From a checkpoint of a small autoregressive pixel model: batches of 192, trained on small renderings of single solids in any pose.
Rows from block 3 of a small autoregressive pixel model, named by matrix and row number. Rows with one number belong to one neuron. Each number is 200 + 40 x the weight over its row's rms, rounded and kept within 0 to 999. All counts start at 0.
After each neuron's rows are labels from the 100 images, of 14976, where the neuron reaches its largest size: "strongest on" is what is common among them. Only what is clearly more common there than usual is listed. The data: small renderings of single solids in any pose. In brackets: how many of the 100.
# gate: MLP gate (model.blocks.3.mlp.gate.weight, 512x128), inputs 0-127
# fc1: MLP up (model.blocks.3.mlp.fc1.weight, 512x128), inputs 0-127
# fc2: MLP down (model.blocks.3.mlp.fc2.weight, 128x512, transposed), outputs 0-127

gate.153,199,197,116,197,245,237,220,214,218,266,135,154,171,217,232,141,188,224,220,268,207,196,169,212,130,222,244,196,195,171,157,135,185,247,237,206,142,208,200,172,169,248,195,167,165,227,221,174,256,225,210,272,180,251,168,150,181,221,199,224,226,187,209,129,253,261,206,198,70,234,230,237,201,185,180,101,282,216,236,223,215,209,204,175,217,146,187,183,181,201,142,185,222,221,188,229,185,230,202,190,184,168,214,221,160,199,180,171,178,41,173,203,156,177,151,188,210,193,216,203,178,195,281,280,139,259,232,171
fc1.153,192,220,207,171,274,252,261,272,202,192,179,220,200,215,195,127,238,172,195,285,152,197,161,194,206,128,120,183,176,230,213,203,255,246,276,223,213,162,161,133,181,207,56,165,155,141,225,160,175,164,197,234,184,221,159,242,188,166,137,245,173,270,178,182,185,183,182,134,262,191,160,212,221,216,212,278,228,178,229,152,200,202,209,211,222,188,251,208,233,200,292,214,188,136,157,200,156,185,199,205,218,250,208,270,188,195,211,222,179,235,116,216,257,204,251,211,189,212,187,243,229,215,239,197,169,163,200,107
fc2.153,244,173,170,282,178,188,175,174,172,211,235,278,228,153,203,174,219,180,183,343,239,184,180,212,106,191,216,194,170,212,208,204,229,236,232,209,170,268,170,205,218,226,172,201,244,192,209,200,173,242,196,155,162,251,171,255,223,190,173,158,164,252,199,263,191,211,176,220,335,207,194,257,230,219,290,193,214,184,237,206,207,250,171,237,155,129,184,189,263,165,230,231,191,182,188,203,142,195,154,190,192,219,186,197,122,143,174,131,144,262,224,210,181,219,242,159,277,187,219,222,256,263,154,186,189,123,174,195
strongest on: metallic (99); sphere (43)

gate.334,237,208,207,168,200,187,228,285,172,265,143,190,194,200,227,222,164,227,189,164,145,161,199,244,190,170,222,200,202,166,187,244,175,201,196,141,203,157,160,208,177,228,232,161,208,177,225,152,258,210,288,235,219,209,173,215,261,241,160,185,210,224,208,201,264,262,253,216,199,142,289,201,172,159,90,120,229,72,190,203,199,163,174,165,207,197,282,249,158,214,206,197,177,151,238,194,213,230,149,185,250,227,209,200,218,189,257,259,182,141,210,185,191,205,188,219,251,191,220,212,174,188,332,197,159,254,230,115
fc1.334,171,297,256,157,218,205,245,210,214,233,230,175,251,195,197,203,158,233,192,197,208,323,213,170,158,220,163,271,207,193,190,266,231,164,170,172,210,252,207,163,197,146,259,211,197,228,193,287,187,172,190,193,223,225,270,182,199,176,232,150,234,149,236,184,289,143,187,183,229,213,170,185,149,151,188,111,119,203,234,203,245,224,226,227,262,305,208,238,180,145,203,176,200,225,177,187,228,196,206,190,176,163,151,192,140,175,256,222,189,147,193,278,171,145,231,214,103,207,212,228,159,220,219,254,158,196,181,263
fc2.334,239,248,219,226,149,249,161,229,302,155,129,227,161,245,267,167,160,203,217,200,156,171,188,213,203,178,172,209,212,188,150,215,197,188,173,169,179,165,284,216,265,180,111,230,186,242,144,212,161,214,223,211,251,168,164,247,229,213,141,199,207,211,215,225,157,271,192,272,185,202,117,171,191,226,144,284,171,207,172,211,208,236,161,235,203,196,188,166,241,110,150,204,202,205,149,263,209,180,159,120,198,233,154,209,233,175,188,184,234,186,199,197,281,220,72,292,209,236,189,198,193,193,191,162,225,202,187,255
strongest on: red (57)

gate.365,232,305,278,275,212,209,181,258,217,172,210,236,195,266,201,250,206,157,175,138,258,230,159,176,132,238,159,229,239,103,170,184,273,205,223,170,196,247,224,174,203,229,169,204,202,276,202,207,180,156,178,218,244,162,201,200,223,235,194,174,219,150,220,235,257,181,220,172,234,273,222,179,148,144,174,200,249,191,129,202,216,263,201,162,273,269,138,150,190,123,183,169,250,217,218,218,166,162,158,197,183,226,221,254,230,142,200,192,129,198,261,181,136,221,226,158,218,171,180,282,204,208,138,196,229,239,210,202
fc1.365,210,85,160,203,258,235,258,201,165,160,191,199,261,248,180,169,209,208,130,260,261,252,189,189,206,200,191,218,190,220,182,232,238,163,236,214,201,258,217,153,199,176,209,221,186,201,104,180,240,165,222,225,137,209,169,199,135,166,165,263,213,304,218,166,208,291,244,169,264,275,163,127,221,220,174,115,194,237,217,196,196,233,219,218,263,236,169,238,256,188,231,181,210,189,193,152,279,172,222,178,125,245,219,255,167,246,187,148,235,176,185,231,131,219,199,212,184,252,140,248,189,233,209,194,175,234,179,181
fc2.365,130,120,156,258,201,192,220,244,213,177,184,240,182,239,221,199,178,242,176,216,163,234,221,192,170,231,165,219,158,143,197,210,219,182,155,224,201,270,186,90,185,210,274,180,142,248,177,230,212,133,160,110,223,159,265,144,196,260,214,244,224,275,206,201,271,147,226,206,219,172,199,118,166,168,198,192,150,163,239,198,208,238,170,154,254,198,187,158,258,144,211,128,196,229,205,225,160,227,278,236,109,186,213,275,168,181,229,223,211,193,233,254,213,172,190,228,172,220,226,179,220,183,157,153,153,141,252,168
strongest on: red (25)

gate.439,302,139,206,259,218,196,209,156,116,227,197,194,201,131,282,162,188,216,190,224,218,246,236,225,187,277,231,205,202,188,214,239,207,237,161,210,220,217,211,234,217,207,229,235,185,234,163,157,221,268,207,157,158,169,174,225,136,236,194,269,211,224,164,244,327,146,195,138,208,200,224,210,168,193,253,166,143,247,174,138,214,140,163,159,157,266,207,185,232,199,159,124,159,302,170,139,214,156,181,222,193,194,189,234,128,207,258,162,228,204,253,238,178,159,180,237,238,223,207,184,238,217,141,232,222,252,212,214
fc1.439,224,315,202,188,245,267,148,188,158,158,172,221,228,221,210,156,205,288,207,141,147,191,262,196,198,172,203,187,178,131,208,242,228,192,169,199,174,268,159,264,188,239,216,245,232,201,162,211,237,230,217,136,197,316,260,195,225,224,238,182,200,182,225,267,207,271,210,280,219,178,215,202,238,177,235,252,217,235,195,185,201,147,184,154,282,167,203,152,218,251,211,164,181,123,184,233,232,214,210,254,229,245,191,181,218,204,205,249,183,227,225,214,188,221,235,210,233,207,248,248,206,92,234,205,240,262,99,220
fc2.439,212,165,230,199,160,295,188,189,192,193,192,138,171,188,135,266,191,213,148,214,184,247,200,222,165,275,223,259,144,175,192,268,147,231,200,218,229,225,160,177,170,181,217,175,271,262,170,152,264,92,183,93,237,172,228,188,233,198,259,218,211,181,147,246,278,177,217,146,223,157,193,198,180,213,184,186,111,231,226,155,234,168,190,170,214,204,227,163,150,226,248,188,80,254,217,240,232,163,184,220,184,192,174,191,165,280,227,280,226,244,189,195,215,198,227,187,212,219,153,215,139,200,242,246,192,204,171,175
strongest on: red (28); star block (26)

gate.392,258,157,167,185,212,241,225,234,190,209,206,202,263,236,213,167,237,176,141,203,174,67,239,224,202,258,127,127,206,202,201,214,192,197,239,270,221,151,190,204,157,164,206,228,190,173,161,198,245,174,202,240,266,217,182,169,222,213,173,216,225,214,176,173,285,187,229,264,202,162,144,248,246,221,253,239,189,221,182,248,216,187,84,194,155,200,282,214,200,227,197,183,134,146,160,200,159,249,273,170,236,274,209,220,199,214,167,235,265,292,255,229,166,192,175,180,149,171,238,210,199,192,241,130,140,197,169,178
fc1.392,184,234,196,206,225,249,201,236,159,196,207,186,220,193,136,234,250,243,255,207,120,264,223,168,183,171,245,170,188,233,208,143,139,179,220,246,186,210,138,151,174,227,230,199,156,195,183,298,236,200,195,189,155,155,230,271,235,270,223,245,170,277,221,269,167,195,203,188,162,211,195,228,141,186,170,157,211,257,255,306,159,193,219,153,207,197,153,178,211,198,181,203,210,243,205,194,106,197,219,200,258,115,136,142,224,218,176,223,173,232,99,252,148,230,206,189,121,213,184,217,275,150,172,203,175,162,238,195
fc2.392,222,203,186,237,291,215,162,183,163,193,167,184,250,287,242,255,190,204,187,239,153,212,166,171,222,234,67,198,223,184,182,176,133,179,289,207,180,187,224,186,174,129,234,197,227,223,192,203,156,217,198,203,287,205,164,184,228,211,172,199,177,197,146,205,299,179,207,261,213,173,187,189,176,276,265,195,263,222,210,238,198,264,201,150,188,240,186,189,262,279,216,141,152,134,195,202,213,212,169,209,215,251,208,268,244,143,145,236,201,290,189,200,174,188,147,194,186,186,246,166,186,274,250,149,226,170,214,237
strongest on: red (62); orange (28)

gate.395,168,205,213,192,252,276,212,277,224,222,177,131,133,213,196,179,267,226,160,222,182,209,205,195,130,227,172,193,205,167,220,110,136,187,126,228,232,232,167,213,197,101,166,150,271,253,223,220,209,198,229,220,239,140,240,167,228,230,147,163,166,180,221,236,226,237,202,127,217,213,160,205,174,177,176,236,168,207,268,185,136,199,161,141,200,215,247,238,171,229,202,244,189,172,177,275,158,294,246,176,161,233,254,166,222,262,293,235,248,194,216,180,141,158,220,264,227,198,194,250,240,171,190,220,203,179,191,256
fc1.395,198,236,209,195,180,167,171,252,187,232,245,207,223,181,288,161,139,249,165,216,210,191,159,191,232,246,199,256,201,240,195,155,210,227,191,224,141,220,182,222,123,187,194,163,128,184,200,126,310,165,318,205,167,154,192,208,237,102,212,249,196,214,160,272,245,210,179,174,209,219,238,224,196,207,256,231,243,190,208,187,198,216,168,257,194,256,269,127,263,179,165,198,153,190,261,183,170,98,175,237,230,254,163,207,126,193,185,169,260,201,208,146,238,193,189,146,199,221,182,240,259,237,224,193,239,186,237,226
fc2.395,274,183,242,198,167,181,175,113,261,164,228,145,222,166,200,132,152,217,270,223,186,179,201,171,194,151,195,210,199,166,179,217,234,186,222,168,182,201,210,211,253,289,272,164,238,149,185,225,244,228,247,182,187,240,204,228,165,248,177,159,302,167,289,160,160,204,195,182,218,218,162,178,210,175,239,189,141,192,200,284,290,165,189,270,228,208,211,268,127,211,216,160,188,242,232,170,169,216,216,276,260,170,124,201,241,200,181,182,173,243,236,173,228,174,171,251,191,173,210,150,183,199,111,266,233,216,213,146
strongest on: red (30)

gate.386,169,213,211,261,230,232,199,229,231,268,221,222,257,154,285,209,224,147,186,189,213,239,217,182,192,231,213,154,219,202,90,160,212,212,159,190,65,219,245,162,262,239,260,122,178,202,175,254,280,239,204,133,223,132,222,230,169,223,267,208,155,205,206,176,195,207,204,181,201,273,259,180,170,197,203,247,189,221,219,179,256,123,217,187,229,255,173,159,227,195,250,198,261,257,220,218,146,219,236,194,190,265,178,260,239,199,221,224,211,201,231,158,196,243,217,230,126,183,252,236,105,187,232,189,216,211,215,225
fc1.386,201,285,199,194,151,194,191,293,219,149,172,165,185,236,184,240,233,208,176,177,211,224,157,182,237,160,190,213,171,182,166,152,230,229,229,247,192,138,262,156,186,186,193,229,146,199,150,120,229,140,209,212,189,164,241,142,228,173,175,235,274,191,173,246,269,165,242,67,286,170,202,196,203,217,219,224,175,193,148,157,148,158,205,175,207,208,194,202,255,180,178,215,216,242,181,77,167,176,214,246,287,249,257,164,209,225,251,231,210,205,220,214,238,194,224,203,236,239,147,228,187,179,173,152,140,187,282,162
fc2.386,213,242,203,276,216,168,253,221,181,171,227,183,130,181,203,131,267,167,216,241,235,213,225,223,198,206,224,126,191,206,174,130,171,194,229,192,263,175,229,188,165,209,257,292,120,206,241,231,161,160,138,227,250,188,236,138,211,232,159,197,211,185,247,156,182,176,282,161,203,166,152,129,140,152,192,206,229,265,284,184,335,206,170,217,261,213,153,191,231,184,177,104,191,236,218,113,191,218,204,161,194,189,214,224,145,165,232,147,198,208,200,213,245,258,221,227,178,208,202,164,170,190,152,219,180,210,206,185
strongest on: metallic (97); sphere (37); egg (26)

gate.5,207,126,169,204,123,156,187,180,162,223,232,292,178,182,163,179,215,243,301,247,138,186,168,199,178,76,148,228,155,207,191,216,224,213,158,203,170,111,258,197,146,194,209,284,172,189,196,183,223,190,192,227,181,198,187,130,240,182,192,203,180,222,168,207,205,245,170,171,272,212,187,207,225,148,200,250,106,196,177,190,176,217,198,244,265,241,216,215,209,175,215,135,258,156,211,169,230,197,239,225,203,167,209,301,158,221,204,254,191,241,257,163,297,199,174,232,234,222,200,183,279,214,193,191,152,208,176,139
fc1.5,252,300,197,217,219,309,175,151,237,216,202,232,175,250,200,327,238,197,215,155,251,229,240,227,246,162,121,175,238,157,213,210,301,253,272,182,203,227,203,184,197,248,190,171,223,181,122,207,108,211,173,180,201,191,192,296,197,224,199,236,233,169,210,174,209,183,188,181,181,196,224,216,192,187,260,168,255,198,170,251,191,164,208,249,198,167,165,221,185,218,207,166,212,260,157,151,185,186,200,212,232,228,189,303,155,203,216,209,172,259,161,268,146,135,174,136,163,160,195,201,208,202,205,199,236,127,200,221
fc2.5,155,212,264,157,171,176,190,216,206,166,171,142,168,130,235,188,171,175,198,180,197,230,230,186,169,228,246,172,227,171,219,159,108,246,244,192,230,190,227,307,229,160,197,189,243,195,242,210,186,144,223,159,214,221,209,201,270,170,208,158,156,150,179,253,220,175,239,204,199,211,306,204,174,222,267,242,159,177,248,179,233,149,181,213,220,208,201,137,168,175,251,233,159,193,242,162,157,186,209,220,186,241,176,82,302,183,190,215,207,154,186,256,264,282,304,255,192,222,197,160,207,140,179,184,146,244,212,207
strongest on: pink (29)

gate.157,130,203,238,238,251,223,241,200,225,164,232,187,149,199,224,198,232,215,194,209,216,232,191,182,207,224,216,212,262,211,182,183,157,218,168,202,204,270,128,138,246,208,218,254,201,158,136,86,210,234,190,206,231,203,201,127,234,151,248,194,233,210,148,108,209,110,278,193,199,202,114,178,157,165,234,238,198,202,153,190,217,264,128,133,189,253,218,262,155,235,242,175,210,175,163,118,241,184,209,223,144,294,162,166,196,188,165,200,273,184,225,193,220,192,234,288,214,147,186,153,224,191,168,176,207,218,159,204
fc1.157,207,171,264,198,214,205,224,157,236,208,200,206,264,181,231,230,236,210,166,169,202,193,206,160,123,192,209,185,173,245,171,206,224,179,221,317,201,232,199,205,169,247,225,229,220,241,239,233,135,98,235,261,205,193,233,146,176,189,195,190,215,227,182,209,206,205,201,244,185,220,176,209,142,203,287,223,223,213,201,249,204,191,411,229,193,195,199,248,237,240,153,237,176,183,240,199,253,123,198,192,237,157,192,200,198,210,247,215,61,222,170,268,213,235,227,209,239,205,161,172,201,176,214,205,216,225,217,211
fc2.157,219,213,190,218,177,134,242,169,211,128,254,172,164,208,203,235,215,202,246,182,177,182,234,158,240,182,191,167,282,224,104,127,170,211,192,179,215,213,222,195,224,189,191,224,154,325,181,216,243,287,262,161,226,175,216,222,238,214,170,187,256,184,215,212,267,187,195,183,170,139,157,245,161,236,214,206,244,167,169,182,179,192,291,152,211,197,134,68,138,214,270,134,202,163,205,202,170,193,196,198,129,114,187,139,205,154,197,216,154,173,213,192,231,180,186,181,219,152,204,216,212,137,187,231,124,184,195,195
strongest on: red (65)

gate.236,201,199,259,182,280,198,150,174,279,191,168,194,204,177,126,225,149,220,235,216,258,233,186,145,225,164,162,266,219,203,257,215,152,167,223,274,157,201,139,205,241,198,163,130,179,186,216,193,227,168,169,183,243,210,155,200,262,187,207,244,190,109,149,273,187,212,186,278,182,215,268,208,194,195,177,200,170,237,197,149,215,171,227,314,219,254,246,158,208,214,167,224,196,257,207,145,181,198,175,191,118,195,184,185,172,124,211,304,195,160,205,170,96,201,206,176,229,203,221,163,223,232,267,234,208,233,153,208
fc1.236,209,185,153,221,100,226,174,152,165,242,146,191,209,197,189,212,185,239,200,128,210,206,198,148,198,187,223,192,262,249,225,228,212,279,184,269,205,200,158,238,200,223,218,200,114,171,154,262,276,257,199,241,129,216,209,162,207,294,208,232,125,201,213,178,237,212,210,216,165,179,260,235,280,236,162,151,280,210,187,178,181,105,203,244,170,203,177,198,255,292,164,199,281,261,214,154,235,224,204,177,229,215,186,187,215,181,256,177,195,155,214,160,200,163,182,158,206,232,159,201,230,241,242,249,106,183,215,181
fc2.236,208,192,266,197,317,187,178,188,256,190,232,195,210,149,113,183,192,204,238,253,214,197,216,138,169,186,145,225,248,237,204,224,173,143,242,198,159,217,168,209,202,170,144,177,223,185,261,178,231,185,200,191,283,181,127,240,252,206,198,210,207,145,187,289,199,197,215,229,214,278,245,207,152,221,177,193,145,278,228,135,240,220,207,236,223,211,218,160,221,190,189,263,156,266,198,152,199,202,220,182,123,137,171,133,163,142,197,282,169,199,210,167,104,226,200,153,231,191,263,142,262,177,249,190,216,212,165,216
strongest on: pink (33)

gate.306,196,195,173,166,279,132,124,170,225,167,241,198,234,272,168,173,196,185,190,118,157,202,213,216,174,218,216,221,266,134,186,202,242,183,210,177,222,137,144,181,227,256,153,209,176,204,166,193,200,237,201,103,252,183,222,217,101,168,175,223,203,147,174,207,215,170,232,211,282,215,84,225,178,170,232,184,142,163,196,149,207,287,152,191,226,173,236,209,267,236,250,214,222,241,188,159,177,180,168,175,207,221,220,161,195,205,201,232,156,233,145,118,223,156,232,145,215,82,199,180,219,203,226,182,253,250,195,198
fc1.306,194,185,182,247,237,138,147,255,191,254,214,156,189,194,189,279,204,191,208,153,162,157,228,213,216,211,187,219,163,210,204,227,245,203,211,173,211,266,174,196,232,231,223,195,236,193,199,156,122,222,222,146,99,204,235,168,80,262,135,204,218,205,213,182,111,228,229,225,155,164,154,256,216,190,175,187,176,174,139,118,206,254,152,169,198,208,187,135,185,247,199,198,140,194,186,203,164,170,208,257,328,173,238,151,216,150,213,193,159,167,181,218,159,195,214,181,225,222,210,236,184,264,231,214,328,188,184,235
fc2.306,229,212,142,256,120,191,200,203,162,209,130,220,223,116,224,192,131,177,206,186,219,214,213,216,220,198,203,182,195,199,202,165,135,269,221,185,181,179,195,172,186,161,228,197,209,181,261,292,145,184,195,267,184,245,154,224,308,207,207,209,148,222,177,231,248,253,151,242,170,168,285,168,213,186,168,179,233,164,179,259,208,110,197,238,150,227,183,251,119,172,122,117,207,195,214,195,197,182,204,162,93,205,218,271,181,117,162,196,204,217,179,207,236,237,192,216,190,236,205,143,216,250,149,224,179,128,202,217
strongest on: red (29)

gate.34,259,132,183,199,234,219,185,309,239,229,258,191,188,132,268,167,201,116,149,167,206,211,256,163,196,192,241,223,183,207,177,202,140,224,180,208,209,186,243,184,167,179,220,193,214,249,266,164,274,211,209,231,262,173,194,254,97,199,155,169,165,169,198,171,155,274,200,187,157,243,164,157,190,211,274,198,233,195,258,158,180,203,143,197,243,166,199,180,152,239,184,223,250,200,167,262,209,170,273,203,216,258,217,162,212,199,165,89,226,127,215,245,163,211,187,232,171,265,227,270,175,155,239,219,201,195,219,247
fc1.34,210,180,249,207,213,173,182,120,158,166,166,195,212,281,189,138,185,211,218,222,156,140,173,191,208,126,231,190,244,118,164,161,175,253,192,218,210,144,190,245,237,272,173,241,174,161,230,123,315,200,216,175,245,259,210,230,209,246,167,133,126,220,206,225,187,214,183,219,165,115,157,201,183,210,181,211,168,200,233,258,207,180,171,261,188,205,247,291,248,215,253,152,172,166,206,130,239,199,198,206,195,210,217,151,186,204,279,111,186,200,235,178,273,166,220,177,239,254,177,213,122,198,185,161,172,187,234,218
fc2.34,163,202,200,201,106,216,207,167,157,112,201,225,165,124,238,214,147,214,300,131,135,266,196,154,175,143,206,235,229,203,241,216,160,188,126,188,190,252,216,210,139,200,179,186,227,168,182,227,229,158,168,196,186,213,204,147,174,222,211,195,137,174,180,210,129,174,167,193,175,238,214,215,171,208,292,179,187,253,170,198,223,242,298,263,121,157,164,232,213,172,226,237,206,229,245,202,237,216,217,208,205,126,217,107,205,239,133,205,174,215,175,170,98,213,155,182,194,136,219,181,251,187,196,182,198,231,269,208
strongest on: metallic (69)

gate.451,189,136,220,267,200,211,290,203,153,214,199,231,184,198,199,204,268,164,232,224,305,154,166,212,165,170,196,215,167,189,117,236,192,157,181,242,243,212,126,204,150,259,271,173,252,212,183,173,270,187,230,176,207,155,224,191,180,191,110,156,173,167,237,195,205,170,215,272,198,201,208,218,282,190,230,229,152,219,155,186,204,158,252,178,227,225,358,184,220,210,174,196,195,200,219,221,187,206,265,182,234,216,183,177,173,189,219,204,209,167,320,280,223,190,203,207,124,210,168,201,173,166,218,209,232,214,269,199
fc1.451,224,167,181,247,245,165,318,184,182,205,215,159,216,186,192,145,258,252,258,275,264,215,187,193,174,183,220,221,330,179,169,226,198,131,230,200,276,145,152,174,206,241,175,198,215,174,187,218,206,192,221,169,210,167,265,150,152,167,180,159,150,200,212,158,158,209,153,215,197,196,214,166,266,245,201,255,209,214,210,169,187,162,242,171,250,172,244,216,217,188,149,243,207,214,190,205,218,220,163,133,148,119,182,155,246,169,225,234,193,173,332,211,198,149,183,211,122,181,161,233,161,175,242,197,194,235,275,224
fc2.451,208,203,170,126,156,203,89,255,239,177,156,206,208,242,221,185,112,195,152,137,124,209,190,142,251,201,193,179,193,254,220,164,210,183,211,211,103,138,289,226,215,184,179,238,154,191,185,236,170,190,158,214,197,259,145,175,197,241,301,197,189,178,189,234,244,196,205,146,252,197,272,142,116,171,147,192,182,155,214,192,200,224,225,169,258,151,113,209,180,253,216,185,171,170,184,234,227,193,191,250,179,196,225,218,201,229,169,213,225,243,164,172,160,289,218,144,215,238,239,187,254,280,184,208,186,189,164,218
strongest on: green (43); red (27)

gate.454,115,254,259,184,216,150,194,152,210,198,277,288,227,180,233,187,239,178,251,177,164,203,166,236,114,204,318,194,203,173,210,206,128,255,209,250,193,163,206,271,210,253,241,174,277,220,174,223,283,218,224,140,195,180,136,228,204,196,233,186,242,191,199,234,236,179,264,207,136,179,257,296,181,237,212,172,213,231,190,157,237,210,160,150,214,155,211,157,221,176,178,167,258,272,194,237,268,220,235,166,222,187,188,201,162,222,273,124,191,235,196,160,178,181,159,173,237,229,223,139,204,224,187,165,180,197,196,212
fc1.454,176,95,265,198,156,171,156,186,192,202,221,187,246,247,250,271,180,126,199,288,263,241,167,253,226,166,257,193,202,215,192,156,186,190,289,179,157,165,234,244,235,163,236,219,168,239,201,126,212,185,202,143,211,210,172,218,256,236,237,175,191,127,182,170,188,171,192,224,216,177,208,194,149,107,262,282,208,193,175,156,188,191,207,200,204,212,240,207,173,129,209,213,223,221,181,137,126,220,149,184,169,217,241,171,218,129,185,273,175,192,214,213,212,175,132,306,196,146,184,232,140,148,175,207,202,197,203,142
fc2.454,194,139,244,209,192,199,135,204,217,217,180,164,189,208,259,246,200,198,201,274,180,176,175,136,240,160,151,204,230,316,203,155,230,124,229,174,207,206,225,174,173,148,193,243,136,132,230,184,241,204,225,223,167,197,247,212,224,171,182,163,136,201,218,171,122,200,116,242,256,247,229,154,198,194,256,197,217,253,190,132,170,142,189,165,164,203,226,222,227,213,196,227,232,159,209,161,126,205,226,260,220,264,197,149,298,128,147,209,216,176,185,254,212,259,188,295,149,174,209,236,152,146,194,183,187,172,254,185
strongest on: green (30)

gate.371,143,108,215,134,295,181,204,216,163,241,201,199,205,166,224,194,238,160,207,205,215,213,213,241,198,163,198,141,232,212,156,246,199,231,156,200,181,200,258,233,232,160,206,288,252,245,173,117,227,253,216,239,180,161,188,209,184,139,125,273,202,247,214,195,187,215,216,290,303,152,244,234,161,132,213,189,280,205,231,141,182,183,237,198,182,151,147,246,158,296,159,144,198,179,195,231,213,128,218,253,214,196,209,185,215,213,213,145,220,199,211,232,203,217,123,196,199,238,265,163,244,244,191,222,183,166,177,182
fc1.371,204,267,173,205,252,203,189,182,270,135,156,242,165,205,253,231,232,249,204,163,210,188,125,209,231,176,180,195,253,202,232,193,169,215,221,210,233,248,104,233,211,252,302,243,68,169,187,189,178,185,182,165,250,142,224,215,114,232,166,160,210,197,162,158,184,140,146,165,204,198,241,216,271,218,209,185,232,206,240,173,198,187,169,146,230,151,185,243,229,184,180,184,209,150,245,171,238,217,166,218,164,187,195,157,200,190,153,225,203,137,151,228,147,136,242,150,224,250,186,138,159,203,135,204,287,257,221,168
fc2.371,232,254,213,242,269,171,165,162,196,180,236,253,172,92,216,194,100,184,228,187,206,206,153,163,186,169,175,137,171,177,224,200,246,209,222,209,218,340,223,214,266,205,181,150,179,211,156,152,214,191,171,185,229,252,188,277,177,201,137,165,190,205,218,212,200,160,186,249,212,158,136,215,193,223,234,173,194,239,227,240,222,112,232,219,114,151,205,195,217,166,188,135,209,206,196,211,211,161,214,213,226,207,205,187,288,250,132,233,194,204,181,176,153,248,130,256,203,193,229,226,254,150,217,114,265,202,267,205
strongest on: green (29)

gate.122,211,246,196,148,191,250,205,172,164,236,112,197,250,211,218,177,228,243,195,120,192,175,233,212,139,266,260,133,267,173,157,182,286,212,187,218,196,179,210,212,163,206,228,181,169,214,138,256,213,168,209,215,207,197,253,222,200,241,177,272,150,214,252,176,233,184,245,139,190,257,257,188,181,256,146,109,231,211,215,256,205,103,183,179,129,202,147,198,241,276,144,249,239,206,203,146,213,257,204,108,206,243,176,201,253,228,262,182,238,259,212,207,177,262,196,179,164,209,221,171,193,155,191,182,142,178,216,222
fc1.122,263,213,190,201,198,173,205,178,251,233,217,202,277,191,141,127,191,186,146,185,180,239,289,220,220,214,222,201,221,168,187,230,193,188,340,129,159,291,238,124,193,181,196,150,226,208,206,251,167,234,178,219,201,203,168,141,255,212,154,231,246,227,194,224,204,155,162,224,139,233,109,210,222,229,148,232,160,210,168,209,188,275,232,207,315,233,202,216,174,150,153,201,143,261,194,210,182,197,198,208,215,191,221,222,213,241,221,196,228,158,168,215,265,170,148,209,182,106,152,197,192,290,165,224,182,215,212,223
fc2.122,152,214,180,177,202,220,197,253,183,186,143,229,98,224,240,155,192,216,194,193,216,220,196,237,224,256,278,264,173,205,228,236,120,227,124,211,176,117,130,170,201,197,268,209,213,153,199,207,232,191,177,246,135,199,219,168,289,194,246,185,205,155,132,172,158,226,251,184,186,186,263,182,164,201,151,170,194,235,170,255,198,153,156,205,218,263,181,217,284,211,247,222,254,262,212,192,185,184,182,269,173,150,203,132,198,225,221,263,225,233,198,166,199,258,206,240,206,220,220,117,161,140,181,298,166,178,254,212
strongest on: pink (26)

gate.28,236,191,207,231,158,193,189,176,159,231,196,247,192,155,211,294,184,173,257,215,199,205,204,146,189,204,244,210,261,172,221,174,187,203,202,117,198,201,215,83,174,250,243,183,234,204,155,224,148,213,171,133,231,259,209,252,283,147,222,164,188,209,224,227,217,177,180,229,217,203,257,256,218,184,233,200,157,188,173,115,178,184,212,236,193,212,165,232,181,201,190,185,160,225,246,125,299,134,111,154,235,257,219,254,192,228,191,207,210,216,147,164,252,221,233,296,170,157,175,196,231,197,159,106,125,179,228,153
fc1.28,216,288,175,142,195,207,140,196,184,258,213,244,200,231,197,307,176,192,240,260,149,187,260,247,108,185,255,175,240,266,169,269,198,158,214,214,148,192,182,209,165,195,182,247,242,213,276,211,154,142,174,169,170,243,271,272,235,223,188,191,174,211,205,238,148,175,166,217,258,225,237,176,178,224,161,199,215,206,204,169,196,223,213,165,230,236,256,219,212,136,190,167,144,267,190,212,223,243,252,242,181,220,163,254,172,178,213,258,242,231,82,164,238,251,270,221,167,167,248,224,135,198,211,182,203,189,160,184
fc2.28,186,193,246,161,167,214,182,282,245,105,217,180,176,241,219,232,187,203,255,205,187,223,172,163,156,197,231,230,166,185,221,204,162,255,191,171,181,227,209,258,258,206,120,163,218,181,146,275,179,140,200,240,277,219,210,219,183,244,81,246,217,195,211,169,210,155,201,195,150,159,162,145,204,235,192,202,208,191,199,293,189,148,193,162,231,213,192,123,219,186,229,148,194,239,212,166,210,271,170,275,194,188,212,188,151,198,230,221,147,234,200,171,241,219,187,253,166,209,183,229,298,175,190,289,200,244,322,204
strongest on: pink (29)